{"gain_aug_db": 10, "encoder_moe": "top_k", "encoder_num_experts": 4, "encoder_layers": 6, "label_smoothing": 0.05, "decoder_activation": "relu", "decoder_head_dim": 48, "decoder_inner_norm": false, "decoder_drop_path": 0.15, "residual_init": "zero_last", "optimizer": "adamw", "learning_rate": 0.001, "beta1": 0.9, "max_steps": 11300}
Rows from block 3 of the text decoder of a small audio captioner, named by matrix and row number. Rows with one number belong to one neuron. Each number is 50 + 10 x the weight over its row's rms, rounded and kept within 0 to 99. All counts start at 0. After the name is the row's rms in percent of the matrix's.
After each neuron's rows are labels from the 100 texts, of 14976, where the neuron reaches its highest value: "fires on" is the input token at the peak. Only what is clearly more common there than usual is listed. The data: short pieces for a synthesised band: melody, chords, bass and drums.
# fc1: MLP up (decoder.blocks.3.mlp.fc1.weight, 640x320), inputs 0-79
# fc2: MLP down (decoder.blocks.3.mlp.fc2.weight, 320x640, transposed), outputs 0-79

fc1.401 092:34 64 34 41 38 47 51 47 45 41 53 52 69 38 48 43 34 49 53 65 42 51 42 53 48 59 61 40 39 45 45 55 45 65 38 58 54 49 64 71 54 54 59 51 53 65 50 66 73 46 57 31 49 52 22 57 60 51 54 57 37 67 52 51 56 57 60 66 52 43 56 68 51 33 56 52 60 78 51 36
fc2.401 096:36 51 65 48 37 70 51 55 44 42 36 43 52 68 56 39 54 45 44 34 51 42 63 47 65 45 35 61 51 55 63 54 62 53 28 68 62 32 50 41 48 46 62 58 54 46 37 65 30 55 70 69 58 56 66 60 43 48 57 36 74 46 47 36 57 41 30 56 45 35 51 53 41 40 67 57 47 46 47 55
fires on: "like"; ":"

fc1.365 094:55 70 47 61 59 25 46 40 38 43 52 74 47 41 45 33 72 31 33 54 28 38 56 62 71 61 53 57 44 44 58 43 41 47 65 46 49 34 55 28 42 49 49 68 53 66 46 64 41 48 56 66 60 30 58 57 65 64 42 42 52 41 49 52 52 54 39 68 52 44 50 71 39 17 41 51 51 40 42 58
fc2.365 097:61 55 31 39 47 49 37 46 49 45 46 43 52 48 71 45 36 72 52 46 62 61 29 47 52 53 48 43 45 54 43 65 50 35 41 47 55 69 56 71 49 38 57 49 47 56 47 42 70 45 50 43 41 52 45 49 75 62 57 41 54 48 50 58 48 38 50 63 31 45 51 35 48 60 49 50 58 54 53 56
fires on: "at"

fc1.195 093:56 70 48 47 62 42 46 34 35 65 62 52 47 58 53 54 60 53 39 49 46 59 50 45 65 43 47 48 60 51 58 54 40 50 45 44 60 61 77 52 32 47 60 56 61 40 55 63 50 41 39 37 30 42 56 52 52 49 51 54 53 35 58 52 51 61 42 43 36 66 30 53 67 56 52 62 39 51 39 59
fc2.195 097:47 64 56 35 43 58 43 62 40 51 68 54 43 47 64 49 51 55 56 34 50 57 50 60 48 33 53 54 59 33 51 61 46 43 35 42 42 35 45 59 76 51 52 41 61 60 63 59 53 48 52 51 48 48 45 40 44 62 54 60 51 61 38 58 61 52 65 57 53 55 51 60 44 67 58 47 45 51 62 37
fires on: ":"

fc1.249 079:63 53 42 50 58 32 57 41 41 28 29 39 48 63 48 55 46 36 41 58 46 60 37 60 47 56 48 50 60 49 39 65 41 59 53 66 47 56 54 64 50 51 53 46 46 48 48 61 41 49 35 42 41 55 48 59 61 59 58 38 54 39 39 50 50 60 59 57 48 68 40 51 53 46 47 69 49 40 32 63
fc2.249 077:60 42 56 52 52 44 60 62 61 49 48 38 37 38 52 46 41 40 63 51 67 43 47 49 41 46 57 52 55 44 46 51 51 56 44 62 51 54 47 61 39 36 36 45 45 51 28 32 42 59 42 57 44 51 43 47 63 41 52 54 62 68 50 56 44 59 40 47 47 55 63 55 60 43 36 42 58 57 60 43
fires on: "harpsichord"

fc1.4 097:58 51 53 59 47 61 58 44 47 59 46 51 61 37 46 44 39 42 32 76 55 60 51 59 57 50 65 40 54 24 48 52 46 73 55 47 47 48 52 43 50 34 46 29 52 38 56 56 67 53 41 39 53 54 52 67 58 47 67 51 55 32 29 48 59 51 46 67 54 57 45 48 45 43 49 56 50 54 66 43
fc2.4 117:44 61 62 44 61 61 40 51 65 49 29 72 61 54 48 48 54 45 45 51 50 48 28 53 58 45 41 36 57 33 47 41 60 61 50 55 61 26 68 38 56 38 48 40 48 51 53 42 64 61 61 45 25 29 62 62 68 46 57 36 55 41 35 53 49 54 55 40 59 57 61 54 41 48 56 34 50 55 45 52
fires on: "drums"; "bass"

fc1.109 101:52 48 64 41 63 54 51 66 59 65 52 69 53 42 53 50 46 41 43 35 48 39 42 50 58 51 60 45 44 38 47 53 26 54 55 60 65 55 50 35 44 46 39 63 52 56 59 55 34 46 44 63 46 64 51 63 75 65 47 52 48 65 48 59 40 56 46 48 47 44 60 54 50 68 42 46 43 65 46 51
fc2.109 108:66 52 47 50 53 40 52 33 39 43 43 53 65 57 45 50 74 60 51 39 63 74 48 42 35 43 60 73 51 45 37 58 60 51 45 54 35 58 46 52 39 45 43 65 51 40 55 53 44 57 52 52 55 44 56 35 43 63 56 51 69 50 45 43 50 53 43 58 51 31 71 52 28 49 31 61 56 38 55 59
fires on: "harpsichord"; "vibraphone"

fc1.465 099:41 59 50 48 40 43 43 54 59 36 57 54 62 39 52 46 53 39 37 31 45 36 34 50 59 59 38 22 39 36 45 68 55 42 53 46 61 47 58 60 53 35 45 57 43 55 68 57 55 39 35 47 43 50 33 63 60 51 36 41 46 51 48 39 36 39 41 52 40 70 46 57 40 42 48 52 57 39 52 69
fc2.465 102:45 64 67 49 25 43 68 29 58 37 29 46 56 46 49 52 38 43 47 56 55 42 44 58 35 63 48 37 56 59 54 44 49 38 60 35 54 45 37 47 58 43 46 66 40 64 31 58 58 60 33 43 39 58 40 74 69 33 57 49 31 48 53 57 57 50 69 50 59 69 33 52 56 52 51 66 40 58 56 50
fires on: "saw"; ","

fc1.311 094:35 44 45 59 38 58 49 57 63 47 54 43 59 38 46 59 46 34 32 43 36 46 51 54 46 75 36 53 37 45 59 80 58 51 52 42 47 45 49 40 55 39 51 49 50 52 60 52 52 34 45 53 40 53 45 70 55 33 66 58 59 54 65 60 59 42 22 54 48 63 35 53 40 36 32 49 74 51 60 69
fc2.311 093:46 47 72 53 25 67 56 41 60 49 42 39 57 40 47 52 35 42 35 54 67 38 57 39 31 65 33 45 54 73 62 50 54 28 46 53 56 54 40 47 46 36 47 44 40 52 38 38 46 52 32 56 35 66 39 64 58 20 52 47 44 64 60 59 64 42 56 47 49 66 39 60 63 59 59 50 44 45 52 55
fires on: "saw"

fc1.399 105:56 52 59 58 47 34 50 53 60 58 43 55 50 62 56 39 67 51 29 49 34 39 62 65 54 62 64 35 50 48 56 46 51 70 35 60 41 57 53 54 57 49 39 50 56 65 40 58 41 70 48 42 46 45 57 71 60 39 55 62 57 55 37 60 59 43 50 50 44 41 38 48 45 53 66 49 53 49 64 65
fc2.399 126:44 50 65 64 62 48 51 59 45 51 48 55 53 31 51 54 48 43 40 50 60 46 42 46 44 45 32 48 60 38 66 50 55 51 37 52 67 59 57 51 45 41 57 60 52 60 47 45 52 59 49 63 38 54 63 57 64 62 48 60 65 40 65 50 43 42 38 42 36 44 39 47 50 65 60 61 43 50 48 60
fires on: ","

fc1.262 102:54 38 49 45 50 55 53 62 53 59 51 46 45 26 47 44 57 41 32 59 35 48 67 53 48 61 66 50 58 43 65 51 40 44 54 52 47 39 42 42 56 60 44 64 66 42 48 63 45 44 55 50 58 43 49 71 41 61 54 26 36 40 54 42 51 43 40 40 52 54 54 52 62 58 51 66 61 36 47 39
fc2.262 108:51 41 38 58 50 45 45 53 63 57 56 56 43 51 65 46 44 39 46 68 41 55 48 46 61 41 39 58 44 40 70 50 68 47 53 52 67 53 54 40 43 27 39 26 30 63 46 59 79 56 53 65 43 46 58 47 41 53 44 51 44 49 47 65 46 61 57 57 50 46 50 51 49 46 46 26 48 50 40 67
fires on: "at"

fc1.339 092:50 55 19 45 67 46 53 38 53 44 39 33 52 58 39 65 39 41 45 44 39 60 44 48 45 63 57 65 35 42 56 50 38 72 70 75 29 64 64 39 44 49 51 46 45 56 53 52 24 50 44 49 38 51 43 61 47 54 59 70 68 58 32 44 49 48 44 51 56 62 62 35 64 50 50 52 52 64 48 45
fc2.339 086:56 44 59 47 53 46 56 41 39 51 33 60 36 46 52 48 67 45 46 45 40 67 41 57 47 69 34 58 39 58 49 65 39 56 46 40 56 56 60 59 41 53 48 62 56 38 35 41 36 50 45 63 54 64 48 67 57 73 53 60 60 59 44 37 51 42 43 57 41 35 62 49 38 55 38 70 51 39 56 59
fires on: ":"; "marimba"; "time"

fc1.30 100:68 40 54 56 59 45 50 58 45 54 55 44 57 42 69 54 71 56 35 40 35 33 46 48 55 60 51 50 44 26 55 46 54 44 43 53 59 39 54 50 49 57 61 61 53 41 52 60 65 38 36 58 33 25 46 54 42 52 59 43 56 49 58 44 45 34 52 43 53 31 38 60 67 41 49 53 51 57 42 59
fc2.30 102:61 43 41 60 43 50 51 74 41 48 58 42 70 41 63 46 34 65 46 61 60 47 62 27 40 51 62 48 55 57 46 39 65 68 34 50 47 49 40 59 59 41 40 44 57 49 64 47 42 40 71 37 51 59 28 62 53 47 67 46 50 42 71 52 46 45 43 32 36 56 55 42 43 45 57 47 54 49 44 37
fires on: "at"

fc1.533 168:43 46 46 39 62 67 56 60 38 62 34 40 43 35 50 37 58 49 40 49 62 65 58 57 59 55 53 50 38 56 44 59 51 62 48 56 37 42 56 28 49 76 44 53 42 36 42 68 49 49 51 40 52 37 49 38 51 55 29 42 51 56 52 42 52 48 62 59 46 41 32 51 61 52 42 66 60 35 44 44
fc2.533 161:58 43 54 52 65 66 66 60 54 59 48 60 47 46 50 37 64 57 49 51 69 51 67 45 65 35 46 43 43 67 42 71 57 52 51 44 45 46 49 42 50 62 47 49 35 34 45 69 50 47 49 47 49 44 50 39 47 51 47 40 51 56 50 52 60 45 49 56 52 44 39 50 41 55 35 65 39 35 49 55
fires on: "white"; "pink"

fc1.454 091:53 52 49 52 50 49 45 66 49 56 59 50 66 62 64 50 54 57 54 43 38 54 56 55 54 53 56 53 37 50 46 63 55 48 43 61 37 54 59 41 28 54 37 39 53 43 45 52 60 52 57 50 51 45 58 37 49 53 50 63 51 53 62 33 37 37 51 59 48 49 42 54 72 54 43 71 75 54 28 63
fc2.454 087:54 50 57 42 46 51 56 48 57 68 50 49 61 54 40 51 48 57 52 47 53 31 50 21 61 58 59 54 51 61 53 51 71 34 59 59 63 51 46 52 44 51 41 61 32 40 50 71 43 35 53 51 51 52 41 48 60 47 38 33 56 47 30 43 37 58 31 49 51 57 49 51 52 40 49 60 58 51 52 56
fires on: "muffled"

fc1.481 094:53 36 47 56 48 35 49 44 49 46 46 44 49 62 42 44 43 42 46 46 51 52 53 33 51 52 35 45 37 49 33 51 54 46 52 58 45 61 67 63 50 62 66 26 39 48 44 54 44 53 37 23 50 50 47 71 39 56 45 49 46 45 55 59 41 41 45 69 40 54 42 57 53 48 40 62 51 30 41 66
fc2.481 095:59 46 51 53 59 64 62 59 44 63 65 43 57 49 32 43 45 55 45 45 58 37 41 57 58 49 51 48 57 63 50 47 60 49 58 52 46 58 66 33 31 40 49 45 56 41 57 48 38 41 56 36 49 43 69 73 44 38 48 46 60 32 27 39 29 55 36 58 63 56 48 40 58 56 41 57 58 60 76 48
fires on: "drums"; "noise"; "room"; "rumble"

fc1.392 095:49 62 33 60 41 37 58 24 55 37 54 39 57 55 57 47 65 50 54 57 56 54 46 48 40 69 84 51 33 46 29 56 43 54 60 50 39 52 59 52 45 62 44 52 48 60 50 58 55 53 41 52 46 30 45 48 54 40 57 55 54 44 55 72 56 49 51 61 68 49 57 44 48 44 51 62 63 69 33 75
fc2.392 095:51 49 52 51 52 55 68 43 38 51 51 31 49 58 55 57 21 47 64 52 57 25 30 67 28 49 42 45 57 60 58 46 45 60 54 55 75 25 65 54 57 56 50 47 51 65 43 37 45 41 34 51 41 55 35 62 44 40 44 51 48 72 57 54 48 52 42 68 53 51 43 42 58 40 53 45 52 58 41 53
fires on: "muffled"; ","; "thin"

fc1.128 089:44 44 43 58 70 45 60 35 56 50 46 42 43 48 63 48 42 42 35 63 56 47 58 53 68 58 56 64 67 41 65 50 38 50 46 52 48 49 55 46 43 45 66 35 57 42 46 52 40 25 50 44 76 39 45 57 52 59 60 51 61 43 44 42 40 35 41 46 64 36 45 66 59 72 39 63 66 54 48 50
fc2.128 090:42 43 55 54 65 62 52 61 37 60 61 35 52 46 55 53 33 38 56 51 50 52 40 59 57 51 45 47 38 53 70 37 51 56 59 63 50 49 58 50 33 52 63 51 48 58 36 69 53 37 44 59 45 53 70 48 43 49 50 61 47 62 61 51 50 64 52 52 33 57 40 67 74 40 63 51 41 58 52 54
fires on: "like"; "tone"

fc1.138 148:51 45 45 40 62 71 62 66 42 56 51 51 51 33 54 40 60 48 43 50 66 56 72 49 56 47 49 46 55 47 52 58 51 60 53 58 42 37 58 47 54 74 42 59 61 35 47 63 58 43 46 41 48 39 41 34 63 48 47 40 37 51 54 43 57 48 52 66 50 51 38 61 64 49 39 63 51 48 36 52
fc2.138 138:51 46 48 53 56 72 73 60 37 53 53 47 56 42 58 34 72 52 50 48 71 45 68 48 56 41 49 52 36 64 50 53 58 41 65 39 34 51 52 49 55 58 51 45 31 40 39 58 52 48 46 42 49 36 55 38 54 43 63 53 56 60 49 55 60 42 51 62 43 43 36 56 69 43 41 71 41 40 48 55
fires on: "white"; "pink"

fc1.154 104:69 60 39 55 61 47 56 59 60 61 53 43 28 33 64 34 51 33 44 65 58 45 60 58 56 60 59 58 51 38 42 53 29 64 36 51 31 47 51 38 62 55 60 27 54 40 53 62 34 38 45 48 68 43 52 46 59 42 52 47 57 58 44 35 57 55 41 61 67 28 42 57 57 63 40 54 66 49 63 41
fc2.154 115:39 44 55 42 41 50 53 56 53 65 48 40 49 45 41 44 48 32 46 57 46 48 43 64 57 50 47 27 45 54 58 24 46 56 47 61 64 42 55 53 56 72 64 58 47 72 37 59 49 41 45 34 48 55 54 54 55 46 40 47 52 44 44 44 57 40 63 61 43 58 22 55 61 48 61 72 47 51 47 49
fires on: ":"; ","; "white"

fc1.551 093:56 58 49 47 57 44 51 47 48 52 49 60 64 43 63 77 56 54 50 67 34 52 41 53 58 55 50 53 45 45 59 49 47 52 58 56 58 60 49 36 45 33 39 63 35 51 43 64 55 52 48 58 55 43 48 51 67 50 39 55 37 35 76 34 60 45 51 66 36 47 64 52 46 42 30 50 57 64 40 52
fc2.551 098:43 38 50 59 53 43 45 65 57 47 70 53 47 34 56 51 55 44 60 45 57 35 73 66 48 47 58 43 47 73 45 45 43 66 61 64 29 59 48 30 51 50 29 53 48 71 54 68 63 48 37 56 56 55 36 49 52 49 57 52 46 43 66 46 65 33 57 52 46 52 51 72 67 53 54 47 49 44 69 42
fires on: "harpsichord"; ":"

fc1.623 100:53 59 63 44 35 50 51 44 55 67 54 48 50 56 50 63 54 37 45 48 55 58 45 40 49 50 40 60 35 50 48 59 39 40 49 51 50 57 40 70 42 38 57 45 53 59 46 48 46 45 52 42 28 47 43 51 48 64 60 53 48 56 52 48 42 50 60 26 53 44 35 72 69 67 55 58 36 69 33 48
fc2.623 098:59 34 59 64 56 46 51 43 39 36 29 55 33 35 42 45 45 37 48 43 41 45 52 51 49 63 42 65 41 65 40 45 51 29 62 47 61 60 35 55 42 59 69 56 42 53 25 35 47 65 46 54 49 50 69 35 71 59 33 40 46 58 49 62 42 50 45 45 27 47 53 46 48 37 42 42 48 35 54 66
fires on: "like"; "lead"; "pad"; "bass"

fc1.266 087:69 48 45 53 36 52 43 47 63 50 53 46 72 59 53 48 46 63 50 43 40 71 53 49 44 61 57 50 57 55 47 62 57 51 59 48 44 54 46 45 35 48 47 43 40 46 48 53 61 46 54 43 37 53 43 46 58 55 54 63 49 66 52 38 50 49 44 50 47 55 54 44 54 56 47 84 63 56 52 56
fc2.266 088:56 59 51 58 46 69 52 54 67 58 49 58 57 42 37 39 51 51 50 47 54 33 52 28 71 44 52 53 57 62 49 48 48 45 68 44 70 41 53 57 51 47 45 59 37 39 49 59 44 42 49 56 46 50 50 46 59 47 32 47 71 44 50 42 43 53 26 48 39 73 34 51 49 49 53 38 53 48 51 66
fires on: "muffled"; "thin"

fc1.116 096:56 47 59 59 69 28 47 53 39 59 44 44 50 50 51 54 62 42 33 41 49 44 53 43 59 48 39 44 54 42 59 37 32 39 57 53 53 58 52 38 62 47 33 55 74 53 54 56 55 56 30 51 43 35 39 62 60 74 65 38 54 38 48 50 27 37 60 40 44 34 54 75 65 26 57 50 43 55 45 55
fc2.116 096:46 51 32 56 53 55 51 46 48 46 45 39 35 40 47 35 56 50 59 36 60 59 56 35 62 49 66 55 54 54 38 43 49 48 61 38 48 47 30 56 63 45 45 53 42 59 25 47 53 42 47 84 62 49 60 33 57 48 27 65 65 50 52 47 63 58 47 70 45 62 54 40 43 53 58 36 40 40 71 41
fires on: ","

fc1.597 066:36 33 48 66 59 28 49 47 45 37 57 47 47 35 59 50 79 43 41 35 43 55 58 48 57 56 54 64 43 43 44 49 52 49 46 80 40 47 50 51 37 61 62 47 35 74 47 64 56 43 38 46 47 42 55 55 73 48 62 50 49 54 51 69 69 44 46 52 57 57 51 49 50 44 44 52 53 46 41 53
fc2.597 060:52 40 51 52 57 52 37 50 45 54 41 55 40 36 32 61 46 58 54 57 53 41 56 60 38 56 59 36 53 38 49 44 53 48 52 50 41 51 71 55 51 62 46 34 38 53 33 64 69 48 64 43 50 40 62 52 55 37 40 39 34 33 46 43 42 66 41 63 56 53 47 49 61 48 55 34 64 42 55 60
fires on: ","

fc1.16 091:44 55 45 44 49 29 47 38 58 47 58 35 45 50 58 39 56 42 47 47 40 44 62 59 40 56 54 56 39 58 71 56 44 55 57 55 41 47 53 46 57 39 59 52 52 59 55 69 43 51 39 51 51 41 50 61 36 45 70 53 40 51 53 58 71 39 57 62 74 52 56 53 60 37 55 53 42 33 42 74
fc2.16 092:52 47 55 41 45 45 49 56 41 72 50 41 58 65 50 52 29 56 66 54 62 53 52 28 51 45 32 48 66 58 38 53 54 39 39 43 54 59 47 58 54 57 60 34 55 60 56 39 57 38 57 53 36 60 58 57 51 32 51 60 53 40 51 39 50 54 43 32 35 39 46 41 58 76 58 49 47 51 55 52
fires on: "at"; "like"; "bossa"; "with"

fc1.403 098:54 49 47 35 54 74 43 73 57 72 61 52 53 53 59 62 55 54 47 49 49 50 56 64 50 61 81 52 38 29 65 48 38 54 46 49 41 51 52 52 43 58 32 57 52 42 46 62 50 57 66 51 64 51 54 47 55 48 54 34 35 60 46 49 41 45 67 55 61 38 50 53 72 48 53 69 61 40 36 55
fc2.403 102:53 58 47 67 45 63 55 58 55 60 59 57 43 41 43 57 74 61 45 46 28 53 60 67 43 50 41 43 52 55 56 35 49 41 57 51 64 54 50 50 45 54 48 24 51 62 47 60 69 39 34 38 46 47 41 64 52 45 46 31 40 43 55 65 60 61 50 44 57 44 37 39 56 41 45 61 32 36 62 61
fires on: "harpsichord"; ","

fc1.418 093:49 49 49 46 49 40 47 54 57 54 45 65 60 46 44 49 63 49 32 48 35 48 66 52 58 46 37 44 51 33 63 55 65 51 55 54 66 47 44 59 55 52 45 32 49 47 68 58 72 42 40 41 39 38 55 69 55 36 52 46 53 38 53 49 37 30 47 62 45 59 53 38 39 42 35 53 43 52 47 69
fc2.418 089:47 55 52 51 64 49 39 45 63 68 55 63 62 62 42 55 53 59 39 57 47 34 53 32 46 43 48 43 52 60 40 46 74 52 43 62 60 39 62 44 43 50 52 50 51 54 34 48 53 58 56 50 43 51 38 56 62 48 48 55 53 33 53 57 56 44 44 47 43 62 44 42 34 62 67 55 47 40 31 76
fires on: ","; "chords"; "melody"

fc1.208 086:37 52 44 47 45 44 53 51 60 45 52 43 69 59 51 31 53 47 51 64 43 58 43 39 44 65 72 36 45 51 40 68 57 48 43 62 53 61 52 63 28 59 53 52 33 53 41 54 58 46 47 41 39 35 34 48 63 46 42 57 49 44 51 51 43 45 62 56 63 65 49 53 57 58 52 83 68 68 34 67
fc2.208 085:52 58 48 54 50 53 48 49 59 62 48 52 59 35 34 58 40 47 57 52 48 39 45 47 76 47 55 50 47 42 42 44 68 36 67 48 59 33 55 61 50 46 50 59 43 42 57 49 49 46 57 44 42 49 63 56 51 40 39 46 62 55 53 55 38 65 29 46 59 72 36 50 45 39 58 41 44 49 43 39
fires on: "muffled"; "hum"

fc1.490 099:55 36 55 51 44 72 45 38 43 59 61 44 65 55 43 57 62 52 37 52 31 53 52 58 60 59 46 57 42 57 58 45 63 50 56 55 52 39 46 58 35 62 42 39 62 54 39 58 51 48 53 26 60 52 57 71 48 56 72 44 66 41 49 48 66 44 32 43 43 49 44 45 48 36 38 58 58 32 47 72
fc2.490 107:58 55 55 32 49 27 55 39 45 34 38 47 49 67 40 48 51 47 51 50 36 59 60 57 52 84 58 43 51 51 46 31 76 51 52 48 60 38 35 39 41 51 59 60 53 53 43 47 43 33 46 59 43 49 42 42 50 55 52 54 41 52 47 57 44 49 39 44 59 55 43 75 48 51 40 57 56 52 50 48
fires on: ","; "at"

fc1.62 102:62 54 52 31 51 38 51 40 41 57 43 39 53 41 68 70 50 50 50 54 48 38 59 60 64 50 39 50 40 49 62 49 58 53 43 60 38 50 71 61 63 72 62 53 66 43 42 58 50 42 48 65 49 61 42 52 47 69 56 48 37 38 34 39 78 37 64 36 41 51 33 70 48 43 56 73 49 32 56 68
fc2.62 110:58 67 51 59 52 47 40 49 56 56 63 56 44 58 56 48 49 49 43 41 43 57 32 39 41 43 65 33 54 37 36 38 49 61 54 43 64 38 49 43 49 44 42 51 56 64 50 22 59 43 47 35 45 44 64 51 71 36 35 57 28 60 58 41 26 60 44 60 53 49 56 48 60 36 49 30 35 82 69 28
fires on: "at"; "noise"; "hum"

fc1.451 091:56 54 38 53 55 51 50 46 70 39 43 41 42 46 35 47 44 50 54 52 39 59 66 49 54 59 64 56 39 54 37 70 30 45 79 67 35 54 55 47 25 49 39 45 48 39 61 60 39 34 41 53 46 45 38 52 47 36 45 66 62 66 65 51 47 50 39 37 52 46 45 40 56 67 30 44 61 40 49 45
fc2.451 092:58 42 56 41 67 29 59 42 59 46 39 43 54 39 48 44 53 67 53 63 52 71 49 48 40 60 34 59 64 51 50 66 45 48 58 53 60 46 46 41 50 28 44 53 55 33 60 27 55 52 44 63 34 46 45 67 61 58 57 54 70 53 30 48 33 56 43 37 48 49 51 40 47 57 56 52 27 48 35 50
fires on: ":"; ","

fc1.334 111:34 44 48 49 72 45 41 53 46 42 60 50 69 48 59 52 53 52 40 54 41 60 51 57 47 55 53 46 62 43 50 50 44 47 58 51 40 46 51 43 48 70 57 52 45 62 45 59 38 52 56 42 51 33 45 58 61 43 59 33 60 50 49 63 67 42 53 51 50 46 43 47 54 52 43 56 30 44 34 52
fc2.334 113:54 49 55 46 69 50 61 57 45 46 54 39 53 47 52 53 39 59 41 40 52 53 32 52 40 57 42 51 62 51 44 47 68 60 69 48 38 51 62 53 50 68 51 41 66 60 46 43 56 35 61 37 57 37 70 56 48 51 41 52 53 54 64 22 46 39 44 49 41 64 49 43 59 53 44 39 36 36 49 36
fires on: "at"

fc1.379 087:50 45 49 60 52 43 53 27 34 40 41 62 54 32 53 42 49 52 43 63 49 42 37 51 61 62 52 46 60 58 39 46 41 56 36 45 68 52 72 41 42 61 44 48 51 47 50 68 48 44 28 36 30 35 43 45 40 60 43 44 57 51 56 45 49 59 41 69 49 49 50 69 48 33 37 48 57 58 48 31
fc2.379 093:42 48 43 60 50 64 47 45 44 65 62 61 40 47 40 75 51 53 46 54 52 67 52 52 54 29 38 55 43 39 49 45 44 45 41 58 53 42 47 46 50 46 36 58 48 48 33 53 64 54 54 45 57 57 46 48 57 59 55 64 41 51 63 52 76 43 60 61 47 50 38 64 51 64 50 51 59 43 70 46
fires on: "white"; "pink"; "<end>"

fc1.9 100:50 66 47 40 41 63 56 58 53 56 51 48 63 48 52 68 43 47 41 63 44 35 46 51 46 52 71 45 28 49 49 51 37 55 49 48 51 58 55 48 42 46 56 40 45 40 46 55 65 56 51 55 54 60 59 54 34 59 53 37 44 42 47 52 50 48 46 41 43 55 49 43 63 51 60 71 53 58 46 42
fc2.9 093:58 57 35 40 34 60 43 62 56 53 53 44 51 42 50 23 34 44 62 57 31 51 36 64 58 44 55 36 38 47 65 44 51 49 56 41 41 38 53 43 62 50 57 49 46 66 46 62 66 51 48 44 67 47 59 64 45 40 69 57 49 56 41 51 55 71 58 45 45 48 49 48 64 53 68 32 56 60 55 53
fires on: "like"

fc1.482 092:65 65 40 51 52 39 38 43 57 59 55 51 71 60 19 48 62 53 56 50 57 36 53 47 50 46 42 47 31 49 42 56 67 53 50 44 45 55 54 76 35 48 49 54 34 65 42 49 55 43 36 44 49 42 29 52 40 49 57 54 62 47 51 69 35 24 49 48 47 58 34 50 54 50 52 62 67 53 48 48
fc2.482 090:45 48 48 56 54 68 49 65 63 63 59 58 58 46 59 57 40 58 65 53 39 66 50 41 46 39 59 52 51 71 52 55 50 42 58 36 48 47 46 53 53 69 58 56 41 29 38 44 48 57 66 50 42 48 51 38 50 36 37 55 61 78 71 47 31 48 34 62 58 37 59 40 41 53 47 39 49 59 57 58
fires on: "muffled"

fc1.23 099:33 53 67 52 42 55 53 47 53 40 53 53 56 30 41 46 62 38 45 52 48 46 65 65 54 59 57 56 44 48 68 45 49 54 52 50 39 40 46 55 46 54 54 45 57 45 29 62 43 58 49 62 47 47 61 50 42 48 57 41 65 62 53 57 57 49 59 57 59 50 48 76 59 50 51 50 57 33 72 32
fc2.23 127:42 42 71 36 49 40 53 46 50 40 57 58 55 39 58 50 60 44 53 74 56 55 46 46 55 50 45 40 44 43 47 46 40 58 45 44 52 36 65 64 58 50 56 61 59 50 58 58 52 59 49 35 29 42 55 65 51 32 71 59 51 40 53 54 56 58 54 35 57 53 51 58 32 53 69 48 39 36 60 48
fires on: "drums"; "room"

fc1.1 094:44 56 72 44 51 37 52 52 44 69 36 65 41 48 66 41 49 52 42 58 53 38 69 58 40 55 49 56 50 51 54 51 69 44 38 58 42 66 62 55 66 48 51 34 40 62 48 54 59 63 52 45 30 50 48 55 60 42 61 65 46 45 39 45 52 46 70 42 46 43 12 71 65 64 52 52 47 56 41 56
fc2.1 086:46 39 66 52 55 41 47 46 34 41 48 61 48 32 52 54 40 42 50 63 54 59 42 48 47 59 40 60 48 65 56 56 54 58 60 48 58 50 47 43 33 34 69 61 54 41 41 47 49 71 44 51 34 53 54 59 69 60 62 64 53 56 68 58 54 32 44 37 36 50 42 44 47 59 43 69 45 42 49 49
fires on: ":"

fc1.621 097:34 49 32 42 50 44 53 61 52 61 35 58 46 48 60 50 43 43 40 44 51 49 55 48 44 63 64 35 33 50 62 48 43 53 54 61 56 45 65 48 48 55 52 35 51 63 56 56 47 62 35 49 67 56 51 69 50 39 53 50 56 47 51 46 62 47 52 53 42 52 46 44 44 43 48 58 54 51 38 65
fc2.621 105:54 48 37 50 45 69 39 62 50 42 56 55 57 47 58 48 34 65 76 42 61 47 51 33 49 30 45 67 49 53 38 37 81 48 43 30 46 63 49 55 45 41 50 48 56 30 68 56 79 46 55 48 50 54 42 45 44 45 60 41 56 46 63 46 48 49 43 35 41 53 50 48 46 42 54 50 52 59 59 37
fires on: "at"